config.yaml
image_size: 32
arch: "dit"
objective: "edm"
cond_dropout: 0.2
norm: "layernorm_no_bias"
mlp_ratio: 3
head_dim: 16
qk_norm: false
max_grad_norm: 3.0
epochs: 21.5
weight_decay: 0.1
Rows from block 5 of a small class-conditioned image diffusion model, named by matrix and row number. Rows with one number belong to one neuron. Each number is 500 + 50 x the weight over its row's rms, rounded and kept within 0 to 999. All counts start at 0. Numbers have three digits each.
Before each neuron's rows are labels from the 100 images, of 14976 (inputs lightly noised), where the neuron reaches its highest value: "responds to" is what is common among them. Only what is clearly more common there than usual is listed. The data: rendered roads seen from a driver's seat, with toy cars, trees and houses. In brackets: how many of the 100.
# fc1: MLP up (model.blocks.5.mlp.fc1.weight, 576x192), inputs 0-191
# fc2: MLP down (model.blocks.5.mlp.fc2.weight, 192x576, transposed), outputs 0-191

responds to: crossing stripes (80)
fc1.546:548482521568530508478521510513556531501517507374499391513553536546400524529424583540470438514507501517580516565460535577501480498530523520572492429432479485398482507538541428481475502519534461487527484515588395541484476520439534490429473563506515576446606536432499445525523475424437502417594516450593564495475414469515574462545571487442550514469511388495488436516553534453567393421458541493525466590544513445551485526413550446549484449544558509516546517591477486469501568547478606467481488535497516578464445493547460476504488415595541517467529535515524509574461480366463475401
fc2.546:575487531525567475533478495521440580480498540512513452451489482479498517485529532452523474468540540590501534515468559524503436519499481480575510490537523442474488490500498405499581410495560519522464459450522470423551528477443385528451482379451420508527455599434473499427504495487433526518432521526528530499443482477518568483579530565397539566459463411489389487488433529411438456562400467492522580510591455479490414458502463494531561501540445377510395548455425414520518495517507468503539602459399499495605528486532506552511403502519538544515505564381478566566552562587439541447

responds to: bends left (87); double yellow line (55)
fc1.444:537517528418498467491592562450471560469480487503559491518566456487457531514527467487418466476528447471541500522540488531426492475460440498496456483488512457431662483522497539541469560495559472548539501451528391608525541535448446517571592433527605441569549506485394490446492467617600419380493516573530479497460513506566428494490516538463480474557558569522515522526501538455445552542441498499538588543482479569528529554550498433539566560426540414466460487539473492385518549479461476482530501596495415533468600442515532478568523420479468484411550428507379508506560521432488523467
fc2.444:522512481511422499470482517469460572485432472522513408523592546589496533574534446434518498473535392442572522501448488453522435555457531495481484467430533503493453450490480503506584529509536531447586446508577509496473566596503570504559507635564418488505531364585599480629513536452443459553548465450505501403510447492600528484471433577466467483539522559512451514542491459514581480456509558523482413472461519483480486556471529582492471529522433610496513397478547552517647473517507548434532449557489524463448524459532500464548501491603448483566511572503427438523553520491470523565

responds to: car (84)
fc1.457:523466447483543544596521526452454487518463567504556465600500461410485464553515538598490488444489418502516516532527505547547529571546401544532538477529552477530537511519478499404450556468513443438558573624513556493544508485547438424480475453525524449609492502435435494434494489506567552479514503549506470486545449516483497618444480442587474465593466426528598495450530496482380450501483488533488541557568479546468631444429497471424457544463466507539490573487491456554523454451462520492394574459567440393493512554431398581486456437475495447417543475534531508510426499496475546596
fc2.457:436517489486488529502522557467542429500544498548535476429489551475454440481517455618521450484504552473445453524521482561457529499636510445500527413457561420450516536483570447424475504475411547522512600402442509587502568550576440613521479569469442566482432566454515530424475478488518457457489518435473523483472481485480509492537579484525513556506507479493573423566604428562594476521465486429483452474594543491613581463509475505413531573395486637510424537564508423520461466507511495516555468504551502483514484494528449462444492498562514524556599463445446479500435470395532570534

responds to: pine (66)
fc1.59:543508480490554462438492578508367577562409419509470605508533544369467499428464529472561487545537445490477455456488525380510526537469553520495488405540496517539568530469491552537546477522493474465469494481481536477551544572474487502663554487574524548465575488478533457530454472525583506529519419454541502459518515434539444480558489460534591405434453550415456508497469462412435514589534479504525492526511488586451529483539570519531570520496539581463490578535474480487471472503470487511525430508541474558425513521535511543413454426606501446517514471465541417433481430502649611499
fc2.59:475549517505643476499513471560540422488474500386384513570508428464491530531447513462474528394527478523434490447413470483465582472553424512500538464502495509498430482547577401564448459427454636520532467452504517568463491515422412552515520525623476448460506459485526516501556497487378496478465469498506533500502468494488581497484453475622583492598533492489423464495478489548464460564506596485478578602509420521506462498535433456430493568416498458463497471448464557493507526424493510548533438514418543535474506382519552400579510441445487518560517497444530480513468555527450447496

responds to: pine (65)
fc1.159:520491495482554600552548486528438487522581472453385496437444490553557675525517514547517375418457455492531458539571486576519503471566468425331495579485530596512431523454495425426466476498447505526460565452432540522590541504529432477492479466508510524449479546523523436605526464446411497515556443484472490499527497446507499504511440458485568446440530521540511586496471494563526493446500540514485450514523568360427487526528499448565496516556569390404543450502505580509522482476530461491476602507471516472442468499539580480455516487413545459500517412433496503487471562474507472449
fc2.159:466557445457446476533510571530502449514390520508471526453498484471498601565453560513454541437483487486502475552541541507550499463543499545433448457632535398552565531548475300381503463492484542477515487575575457524541427517529487448533522605568451416501547452477522477545453469582451543556517448428487467480603487487448484518606514455509496492412493473509496435485533453540524566547422428489376467531404438593483530559592575527496541559560484499451546490452519439571520507497511575534486519533467410457482500492552456460576549578463542485495473525466492549455490484473513452506

responds to: truck (83)
fc1.205:503472516437503468431547467456504523479524533464556557411513552457396505578498444501474423404552469536549499518513498473492501533480582471527444564508476514535469472524466460519482505492524454575464441601428440532516483446438491628507414560454536494530492444460496422453451578474403505490501584505486513575516517523528579503457468486448461548448539476500513539571510470513514421394555475502504453534504443458485465518548617477507545563533434520533461519494538492496503447420474581498570562448504622472517497483541577647468530480646511526508444592578472431567449555520615581409
fc2.205:508517480496469435524512510430494483502468448434447500517571490538520457504467450477452455579439506464514508518579478484412497508521510495579515387437536452505476472406406593498599471499474419489562523549438531554448510492481493504472581502545523435536431451588490525645529524518488511529550551501506489518468561487506497478406510513501513506528507585479405514643477502464601413375590498527468453511511509494385564501558445501584507459399474449451520478492481524511550508481552453427593624399535572522486531507534513503443448437458481529521529484442526460503543577448485448641

responds to: bends left (94)
fc1.348:410564487554428505439553471607544417386425486460518423506452457495483473525577474520474574520545582516491446472566407519485505389431401439448574447545607494498499451497549532492438514402487567475403440559520508549549483580537521563528549489426534499582528517528458504547426535520533516458515455530472500479562522493480529485436533441469575558524540605541549460542425538541417495626447472540485511452452503516440438541544442530462459462478506543490533535437475562490507518501520499519498523654520541387448492547498507505500424484455565458493513581547566506530483560520593526525
fc2.348:504435421541451550488491487506484496463668510485576540468492472496490418479504516516482537600575478492504538451563503562481510557432542573385523533532467428498545418514553486512414432400462483521495419393493464478521525474518561534506545486518515479564560571495672536487509468432521489526416559440502436451510482469530441444469601512520554528529559544481371549482434541523569515521519563602494538397502511438534401526487398578550524491489449519524466438487534452531423468517477528521459525440431468531441415398495445480485469509516484510513463521432513483424506598514501459511

responds to: snowy verge (73)
fc1.322:478398546563503508356494455438484486497477443443579431485511576453509569473565484443540511546534487528441524448590484448501394547516531534390501514546491516477593418391485525485497468557528438509410478539457545433479510502486458514624493577464492447562488552481535448448529489518499535498485530410467398484523507435490530492510504526508542503513452502493424532462491535451522414456512515519522501504503424528529439575556461559461509434461526574490526460425457621503458482666537406589429455440451524521525381511515519516486537447427559515457478551458464485493591394494551497467
fc2.322:460527452446501476451497383539534410554427503440510509542475428465623484474479531472504539573478502504516582453546489508549514484550493433454443523454493487555424577477490545578467463520516533508563431521591557507502526536508481526566516465500442533486540509482556497486603516438371504442485580468502572439443549533475492464512571509510671574463513394528533509540506468570342462535433504488484463521583571541507482546478492599456488487468544504443458486476505533459430560397486552439554515591519583537449540503497417422465491537599525476511471495559464455526422450474398519499

responds to: bends left (86)
fc1.300:507475541541515453440566480588513479517586535527510443519621459557482492547390480461461541542480459493579548433410466465468467577454511468577519554549463490563525525524595475526422516505411506493457418544363401438481463492515488495519372484504484508519395430407504577450548466557513489485507505496505523411505455518537572546517544542472521515536473502540518469586439584459463525450513441498487408557554489465431564518461424474482543566536517471510543460474593504479501458564451503500454602464494445538450449463395462480580424517638558494448492514526516500523393448438460483516
fc2.300:452454545467536472426500472511507516508419548502531515481479508463522483531458532467463498564488551534505480525508524519512447525473528559478506517460501477474409493432451433506439476516536632448501431507423442453493558461485562524522458470521539420634427438442564623458544512443484530418551515434499569427488483533479586526500509456460544503482546429636492574446499536530580514557437494512542495475544533525474554512462386553443478468578493518480484524515467509443580480508559545406501451514508550424525504433476497532579633541643599524594560490403600534485554588579521496462

responds to: house (99)
fc1.473:593581549488558586643568482460554550482496563485431499465437509449516456551512468493395560542525521549359478575444515386524476516563441554550485500571498502616508517518389488531459481528514516445564479530527542504463492546547455571438474432487491466516466468507431556502472524489438435521508446461426457467483436560539482462424473404553535583503548497529532512493594461513534474503521485504480432482496499496506560507474512468422446436595484462492533565525486533475563499459506598436502537418451461487445558467473543441514472626493508537456438473473544548423627437552595498568
fc2.473:478480540546574465481467577554446420520507485515493450515533472514568403582541502513415469458537555511558489538506538488509501484528466370474550525491519466489510539469470505545505392533480508526423461346469538533542487511513464532550499440486494417484446489545479547555428478579444445474503503520537539468418465471454508511490545590570454478510526476520491533403482489506466455489586566470528544517609499460511540514610423445455466381487576448523515553467478562531520542554491358574476431570488490495468416483504406533524586383521464478556579457473515620502522608421560502441

responds to: crossing stripes (70); bends right (68)
fc1.397:511491430505403448496470438496525503454490506507479523426551473521598477543532448491507610477561462428503501510519525509596565529586403547488534448440581471448481551512543524543505617478546512485513590499528510459582581512504569511537447536604520506390438547408568527427459497418540525470478478496494489450514524528484598541469499544515564568576534456510462428456436536527509586533571579497586573427564525463490559489553501484523461489524558503581509450509479527535608521497439404433532469448488510488508566469604475582530414520430450495570586473517465450471551441473378500530
fc2.397:543456356454494552428524497455471481500596427401385485616482490592597504505494516465540432483525537507511527499522541553556512549522551450467465489492432553464505408517427473545505555482546422480457575437522544515612477468517558488501519508494494505522384552482618477453498539563595527436461443512548464418478535509491433512443570502462541507485504554595447529511594474592485568417480589495530432508499488478513563490510492507507514526503499495577522522511449577601537515506491552559593449508488480432589416454559513425472597554415427534512549512501505477497479523562410488522

responds to: bends left (94)
fc1.482:420520576529492480443558568526473542489392456509571418482486506473478497513531376474490463538462427455485509505467612515545483477525456519578476515490505444561536499462533444539520548546435449454568582533533497467490495469479493409502445457416490508534459499411440442466529355553549470484518555430477540518501548451461518553451463400496483600509491496466507495414510411592357495513547447523436512519566570463510492509428436455462572447635419393510489491442599523496448464461533534540461506563514509436565507490502494485547485504522467582532605506430489598419522463506540485454
fc2.482:469523549502493553432499469492569558502467509480535500425509500471485451468545501426517556521559519488578542501514520524660478538449478440477522605464458493462451527548519486541521564510500445520498619385503469449518490386452649488502454533562548483535495557374516516444520528496484568536506551533489468503523531545506438509413558447481470491571561541465402517469455564489591442596445469515509477430519522520451384520579468444453506468544489444505419477535455526404417526520525418506539566420354415518408530487488559520595489517490480451483581488515450526509498504558548526444

responds to: pine (71)
fc1.27:531494506515543513531499453527442552507442443517532678528465392539470564466488569507517547521495446534518563493495531439476473557465520647365411554562523448418524455567559478457660523557465360491483556502469481499472543536432555496536480492460457528426578394582448564497497510476445502500516541526548483522464519478566506542459441474542471538449468476484540424510536533543529547539512511519492473489482526491602495485412491473499528476622488443512580520501470442463464504528526536445492512579545560607448490470433502478525394477483533520558521517500479612400574499471473490454
fc2.27:509497532485482472576515510558517557498490439617534443495504529479517588493492520450491500475430508474506507478417491562520472468491572559466498571425525582501461580540493519522533508516490632533510493467537383422551510517466417478504506497462477466513526514519505443487452545580448498501431511420524532484539597446450505521450565530448418536549505454473512539552512523452463524585511542503476523483548367509471593466550518561618618537560460431410612459533480411609455453518407523520484510522575376496479441533442532481634489498467429536541565472590400439492492503475516455473

responds to: house (64)
fc1.514:539601514573429524561546477519494453485571439519471504550473468584550550529511453500521565453524501482549451467513503543407490483469575487532509496560475530458568557525566460518503552522528528536588556437495464444409495570481563467478451434484496570472569432522581530570489511459512517418499506429529546486465417515537409483451472397583500540524526492475572421404502664432542467474494588451480576489357417498501537462487477464487500447533606454515519520499495546442558537403579551492469536473477540484544463572495449495525473527556580399603495479588519495434523453479534424459
fc2.514:539563523544462441574483468468399417478481506467478449390600457606538474437441453461438440493503435537435471596524501434459460533458511563465501570397527445487504323495472524515543464450553486528586539495525404519468459500544536462514507465551552466521525468624468449552499541533574497496473470525453457567480518537513484470499493525534515449632450539607443487474497452574529498501558432400475416509534509485503451537580434504538532447531536450498530566441427565516574508527426431559574455535535468448470452573501524474498520470550576492409561517453480514480560494512456427543

responds to: bends left (100)
fc1.153:477473693546447459519506500582497480493497507470456524399471490497498501555594468545557539429485557508499520552502386480485559547513501420449487544491458460590478495412474517472514495461567515561503552623492462572555539531508571469447491561602469540539458582474464524575362465405495520543465430507530509576585446558478493477448573568447480489453494535489513496539449541440415392458480494557513552437441468428449490494510410462507548523483528544560521531510451480524542532588453497517434457565498551451612471485583581519512529473583484445550526519479547474484556469493600473483
fc2.153:465328353489532572510515472482511492494427515488528470487597479509481547430490508546537547389531574398547541493473482647501517563499560476558522476508479583493472589508496473539529436487530491484487526537501536547527471437501451499559415549526517507557466648532556441518537488595537522629511505568549487526586527522456498544493460509444559501568470436538507519483527517499563588407570486427520583523514451552469468487481556496541457445581562477529471501486443491508536493553600500441509472410526485538439510564500540481494508395598498442485561564489493467520501475434461399485

responds to: crossing stripes (56)
fc1.541:531548437551498492537462621569578500491532487583417474433515533497522415466490489519553470454561563479505566498519462416473493444487431439463470440499506548508486512536510557455528488438438518544561534480562598442519488470577507610489525384496482394530506505493506478474524610571569458443461452555588595639495397544512564520525536518508464448458505470461521476440466480550471436516580425546581525541488518479457535551486539472559533527536496505568583525496481490376469514532507538421482531475527449548606507522465593530507549504537433527489482482369508508452492477500532444348
fc2.541:446536469566512564521512551430465560478493519494409600549494488449576398475498474487483389487526443541545447457476464592522532596423470470452600384505575529506541440506549522388491511494476512534506476539463516577440542407503561504481536667517485462506553494518506497526503530459522511596518444403457532432485520572455502473486518483589460496421542488452466410628427568412529453489515466455584506534528462514512474508489501442488539541478408506458553468483424471341516488522487413454482482524442484546481519460510499525553462523505538472491553556589466514467520480521544389447

responds to: car (93)
fc1.206:503472503468414539534422505335426513527492493495597473441489545435441503487493502396545567612464500375505509603573380482570419529400466488463522497509526466501505570470438508503414518527490574541472466525556455465510483482466451528528425521420404520542453541426438512398478536536468546520447533568497497573432544506479592512498449506530518517467516535469429460521485523528432486501426543438520515538510553504478397505491483537517627479555477464560439570516564484554519541556469544479490450463529476431547585491445512564514592409540514496537498530501467577536586489509502394499
fc2.206:551558564508429353487515588408549507433522533477517460488466471516411483505517517458489412604494500372452479507483501472508507536492510536587511399478489489474552416385519430488511561473482483519425497548523434500545416455466547520531457544642513483535521609466474547446493558498504455524522503545527499565490499562514502511479453558525491531447571569450473582535549464448598558475488535518486492527509449405562430523584515515534475487460446516502531451427452405572547507500573415494511484497550463392466519535448503465463562563556489507373570533438503452487500418521551453606

responds to: crossing stripes (78)
fc1.314:451566474460528529463465495537538473520471438540533491458503474434419514501505602526508518483501543495536506425469467440412529574503520519437443459480539581432425527429521412463446452524404570449484521506555466493463493561571480495552630446572517463458505452451453490453597549480446494410436402489436495551548500477513565503511447661418500518574417533442456438507524412443472507501551532561503474465443478488592490536452545535514461523561465542447419522433500462536420475531440505566544525543531540456547552485546522459569474568487499626542474573416546456482579502392526469440
fc2.314:544534425471558491442470502468512420512395484460491509518472480390448526486497645631537520486460466556486494516443489518406541506589524508421528458514499455433523520448444421455448441479522535471478539528655559447527569590512529502532600542585575528549526504469492474547549520514464493556556425472511527472540466477404467518458451372512458441522587493561529436500490568538452554560559478446476538520503395489480545549506490499554487483455412543502526514483544515477523493571540482556488452415451530581404572456521444540515519470600592515538506528442507526395454505448515571524

responds to: pine (77)
fc1.78:458487519454493462521600504521443526471520556468489522409532570502498547473551577464547492600531501456475493494555583580554487444429369524461582454466536452558524453461498497510451524556513506444484551446486626552525515478475470396510490556464508497437510569520524527526466476516532556487500451526453553572523454462516450469527506491476456480558582608613411474555647451476478523530534488469515506483526538524560546432441547511540457431571562480528507575439561615504505481533508484476565452498504488517448548536445621479460408458500391468470440495588524425445544364468478516420
fc2.78:572484498454543621455456474462590534503408545485593546557534495571509549465481480417507554571433453555409499443506507459510447546500531467516501458515466422438524508631495505514482461485473519543571465407501522505458500438454515602569522540486468547467470434463531499503515539428454524493387416555487519489425529539551443522442545439437530445518602499464572525470562446519557543487444623477474518493493446474482539503537479404631545464398477372435520546469421574457534528434522488486480530468437546558564504480486599580524513445502479488468568507582584545487504542497539481523

responds to: snowy verge (63)
fc1.171:556597525532466472574545539515606514456573552522574491510468506484543549477586479453526508490431413555531610527515476430560404429498463475488525554528500501546547597452456541530484566508454500469496451501538444463520418408481457634466545638535508501494502428549380537515507481538604514545500471579511403525510476581441562483525538511476457515488469515588501579432583504505576396511485499561463426549524451537553583558525493486457535489526508498536462427473576474439518557469489480461519432546469536462472470553580530367441552437594510518509533514492523577522545448512526513530
fc2.171:516470536543470564507479486558428514484499548484530617606427498524476550434556527509529578490443534558400427490537481491534511574491484506503492523491501543489500446502573472536443574565514560526475415501602470464495663497498407443502562450479543507425524444562463534516512475486525522526475563321508530526548521556531500487464508456486439513469464536564554440594544492449393465546521546535500535616534504477534576523389479441528484533475445507485508388491513429491487476458452546482515538441522549541481544540593411607492462550575430480377479494516570481496516583509515444533

responds to: crossing stripes (68)
fc1.79:471446441440458533465486374495596668526518480521546451514543466561534635539478549517451477471557417548510510474525478511483518489575483489553458441451460448526526520416493524486518569455483461521579495575524434566463509514575457532569483479517571543458544462548497534451534511469488499510564518530463524536451525544547542432464586459430408465469441551503522406507561491512550508488483466460480445494448491493531528479438557437460545514493552537461418536492489431541493603438543473539496452478550517540540573504557528480517437543454608569469643495444445557530575434522498429321
fc2.79:438596395455484435389521437490447515467541552504516504514619479524505623509534527504475521447484560526488498467567481613492525564610507505526426456564518569420447526454477512460516559490460556531528488547526503458526468474552507542510457508497469488619536515460514495481568426490477531517474464538487464421471508517514415558489493569512463479499436449522567588486421555497483437423504455492406577564432471506398461533500527493465516495428541551459383510502485528524434461594518466387520563532602523488570532524459477469513613479519576504541582463530485481585480599429406505420

responds to: crossing stripes (99); bends left (65)
fc1.112:502391626514470480454490528412562403558437492474572476423512426477531463535630450479509486599525561478480495506489456484595424563508541576463502430549508499516527450488495571517520592456538485492542511468568483508470569565521540510519480467585429432511529442407531603432480525628488412551442545448578540539505529416488571513575520455497439477549486488537459452452445502500523427596477462540560557579480597470545437505438532562469441502514443469520469499457518438435477511522474504494394417444451498482584582523437484539543514485503517526549506531472460519401522459455448482536
fc2.112:483543563527476516538435454499577375468525469438485414470491485505508489544464487495557510458570392536531531494493480510559541462610419508504477455589470532429416505391515467487517533444511511545378519511527533481529433535528565492504513606554545503596477550390555514384513441426448447596469552466480424564517516499478541465479447544521494483383461476514441505495563493502524565554577469451400499528559461398478453491466453508439491559505471476437510492490501446542462458472416541526523629526506554460450543443468361457526475484553496516374544480462510512523465534549493501589

responds to: bends left (84)
fc1.432:522519455587512465511459538487486465510531469530549528479538509553488436466464476531527548389523518445498503514502458525570484546485465418516498533468388428537589468614528427481501476521399503569472523593562424528552482416503488393536452543506521484554461433477514477535636331537500490493497523434524449522435417562536542542506484477514497459481463534479451500359559481456549517464562509530480493609565556388480498531486459487512574455416482587557420463438553590500551491527542483535567578468547535552483506435536532545495539548467419535516527508461500571483575443467384518484
fc2.432:481431477491472500456471432471555473473431518489594461617531457432445447506505463482517441498532523454483529473529539428605478514529465467573541528464475594535405552511519505541486477546501521493509556490501469463463534430556411519516484475485477466486445472504529551544537545635570527576424535446443485478524526468493537492572476531429461547454476565512567352609500515502409493461504515491403555514536394525529456507533426492597550487499477588558477472531516528467523420502439507431456582620522465438564544427471471397534440479542363518418506533523599438472462541537560515473

responds to: crossing stripes (99)
fc1.271:533521550443481545514557492447513524506509475495524446528443586419417467533537531475478464460514452484590488501559534458380472519459474490473548445537491471573519624505500416551451476455529517499492583488444566497469527548543435450492492518538549457491537416536475514496550462493554515542527485509414497557553499478416466471434560546467563490426599527492562408481458579507439430426585635485437529460541591461385454461632414571423527530511514412497428540557496472564518500459465509452536561628462560590524568510446510474560472402479486501578476462450463518506506536467532512451
fc2.271:507548568439468493473542489457506499519438487503504536480429474505497521493443463464397569461550451510468527538551533493451466487448503427442480471483520539506473446514591467559453464441551572477529479480486515474527510591531555419497513512586472580556536403519508575484478620378479444532593467452474506561538455416486509539462482457476495567325572577543507553529538460486573574555480579468467445515576379488494408567344469480511432481491492500513432520554599560470491526474514548511452448535398446547463393488492413535581522555520523534449524491495469476477473517550478502570

responds to: truck (86)
fc1.250:549479490483476499466639443492456501467520509460582530496481437493502507546477503378477570486501540438518453449527455467347399447574466499448466474462428490539499499486592546587496520434410407468578469520482437473557552439560489476419460463532538577502479502478557501540504508475493537478609531414518557520510622553529460486475514487527429610515576510503432443499443571498529534583557487519441470560530455564436435474508505432508467448506566523490554578608532580529507526423501574467518517448480500509580562550504527443540456451536481499536414524633532524439531465514515442559
fc2.250:481601394503473429482561496460585541499513482519495429491540533512474388610488481414491463544453484592542464433506472563513494478575523456378576575511474566565473501448390450491531567451467521506487514557467458502465464487439461478459535535538565465459446548432492516550533499475490491442434470580570562531511503552572445518542469451565527476569490458375444431481492405443584522508423519461454510508497517513500505498524474551437548538512446465415594580477526473467422470511535505507553480487577578588464505548487500473581373479546490476398502497445398493499563553538572520581

responds to: pine (65)
fc1.542:485526473462567515384496485567469538569505570461534452435509498532596481488574494494592562519510547469578489504525534546474553561469458455526496473579388516505498606538511526435590531539483521566507513540473496499482446423514578624411492468438423477556470497516509623514455476480541448563547559499517622545525424526506507514479520503494525394511553490604440600477556506574463419475538539393478566527563515512443472503508511363445449485554511545522526534549484516589491442486492399461462514413524515499500532439416443547507520396547517530511529482441545412460535526453518488442
fc2.542:536458454503412425466550428515460573519520545406555440581464549491594530499517514482537334587477482519485466490470555428568469487466476469497524442438550527500477518521472537491623553468499497476508520409473505568554530469602547502499535504411508548512489524497481591505464443428511485442492541499441472538487406486511530504429501509538544625474524612492461445465466490488521474437484629501427471492582550518506401444433457395518498564514476495557485535494495492528501526476558612507589383593550549552527498498492552504536450451541470500452531492446477489450553415443568547604

responds to: house (92)
fc1.210:477406544444597517471587446509452511453529502567474573437580453486580542500503508472436518494537450499524425424531478526498574550581614528496411539479470551522530537360506449539497508473517515541451426458495430441483552538511476430520427544518552530533466511420496533447461439451531516514554552517516504452442587401467491508492558452506459435465418557580518506486443536473516534487472500532468528495527513489596398476459537476530360486462478548489475421442489483525556609479435531517582436440500533545529528540505419477439417417678555516564560520549504468495443531544498490472
fc2.210:497584604476516432491445504460548552509491507502506433486538512595485543500484526433452467498467546469492496528580458411552499511555491571528523477573512536422452486270459402459551552485513480505452437607504473497510513505457559522440542455455426507576508529415502556496471557491525479506506499493498541474508585483400536529492403514493400515522509544525512516586517453611502585504534498531444434598434465473353463477560498539520499492540466526500518440479535535499501475559507526461439609498456435485468517524526391530450573553632551474420517537468513490427506464507525459436

responds to: pine (72)
fc1.29:528512588512469492500565512566493511497490543492445505471424559500623473546545507434558443468477624483368467566454490543458613486450595532531543504440439504462494589500511432482513504506543530542542518441563452400445556548468444491571575384513503431607480539468529599499512436530544515530479512509522494460537483497456598556531505404504473481480556524512495555489409598467487549528467521551463450521508435479408536548545392550442495608528543512588531566483545466516484522444600481512526547518535471492541538452489502510511455367485538476473508429466509454451471473390565438522
fc2.29:578507557510512379505474398479517516520527485529455454485471499500520552529488517599502565513435500572394480500481534464410522471482482452577524458490419420368550489486498377475413680508501590506521530445411515508510499462454470461641501522544524480445474489567529432459499485537566469441454451463487465463502423512403510476507539490517470461508540508480590456520530466540519492502494527545467473506537540366425559472467475419544557513538430522457614457549536503472511498507567415537536437441491531537466528490474455576420520545400392534521472524575489494462506511467482549576

responds to: house (64)
fc1.299:493492518462484586661457561472497477582533491501537407467528536445577495503369440460483474506428562514453479525411524507540491434483446437586583495478539516570539489594443507478459520534549590554558457509574363451523496497543477530457566442516434514506404436471466506541540492512450508586572389494545538493427474474501517584507491475476480581473476506516551513501573494396535485427509506492480473471463495513475520442470510468476513575542425505468452499557464518542553346417516515556489461501450486567437449469588539513489514458507530431437610418524547544458484544525545517597
fc2.299:510525493445444468486622544444546570520467545642558507496524526520499538529501469386506537519424434622577448568572502481577435529526381550539443457598475538437526589547473439502491497480477473485462425504558388595464676446538503466533515511501539541455420491479480421528495511502503475462539498483525463547518505546415491439463517527436571456440546548520477519477510495539469526504500474544513473362515545511468548442466576430452487498533625507444466408494465565513559461434518517490418558509440443567476565553504512459434522587544521526549467537510536489502493466484470504532

responds to: house (88)
fc1.472:539458585439423586551517551505457522500538551483512469508457529464486465516478461539472605550453573524632544542476549424406515610417514511465449514461514539559486459526474453560496495398527464550479404521524513455564430473433441493474472502425408530529554477531410469499483501461474529451490477400479490475493456555449452553440487573464509561439398456411553465423402474513490502523516417501455485538445507522525527522504627444504526533499530544470547567526557462500529548366473562513478560560512402455543509547504536514433483404512486560483445610545459472507578542495558606497
fc2.472:483553489542414341544450583506480523514496503523470529483401504435523464363433406576537441477508432415430506474523543511419457461510479589497525561573547453479498458506461484544521504502461544502499496535458435621463525446508602498486573533449571507603584579524355542554576501510605558557476585453516476451461542427506544493501441477439536536480412469424473562535523512502598519597458502481501446527494539473455523529610555514510503509411466501486420528529533466438511472527458432519518484416525524478495607543480518489475545474500525497500485459517524474578513529436453529537

responds to: bends left (98)
fc1.231:514324507565531513473557599455527617480581460389499449411463475486535464558471494475508655558459528498536474428509518598451504508447432494454541563437499497531478447510510434459468501488429557526482483549392457498511514432467519584438554490517489596566532489546484524534476480561588513504432456599444502512500499562520443486471519537451477535494429510563483464523504526448399451537485417591403523558475445445445489471535446513486507435493481527455495424463491487529429492569436466499448444453519464534583456437511536604603465498572481532529468529527463404501582481489526483509
fc2.231:472446428532562484563539536508508457464337483460564589479468512534519507500442446440461484509422537466448494528485523492473507486533519476409504418529501590483510541516523489497595458519494513466355454488480601465470535573534402484508530580520525594569479509441524381562492485453525524536552532590520486511536446470448514466538585522540527524433483514614416460402393471538492506476429367504440502555583447524492502505498549501497465481484529542489512387535466476580477502471539460504579561471599540591535494417513566442480564479542389512459542520434465465511497488445447521530

responds to: pine (64)
fc1.551:549462510550528561524563537490451507515545564435484549506543454538440396434476526469481458617489505501462439372494480481534566522506438571548500442533524424468555506524619505486520506481580570615529523521484450478480465529452391511425544429468555460546511460492502567508531606561516456395474513489549562546501543520485615543419449449500530470538519417473497461549489535445436486463427550545568490504417498542575479549504560503487561569431422534448519488509480532472511548550318509436545411534525584526541489438527523508429484529502464534557565538512426456436549484574524516513
fc2.551:537483526520524499494551542415472531468544581484538568546512523564521472514479474491609565580527471438594456443552497596516562518502456527508514512513487502557505448537380496390457413472522609489457428491512538439503565417379613522385599523524507467451481494445502478461500420516435478496528502516500426535485536492504545421466431471469537541511424502439523595527569467386492538564594537470479547441538440470491534501578535534509423487423543504522457481442459465404446498478498523528502502500501522522392515504430496579545506502377541510521486518431488546453568419407539481576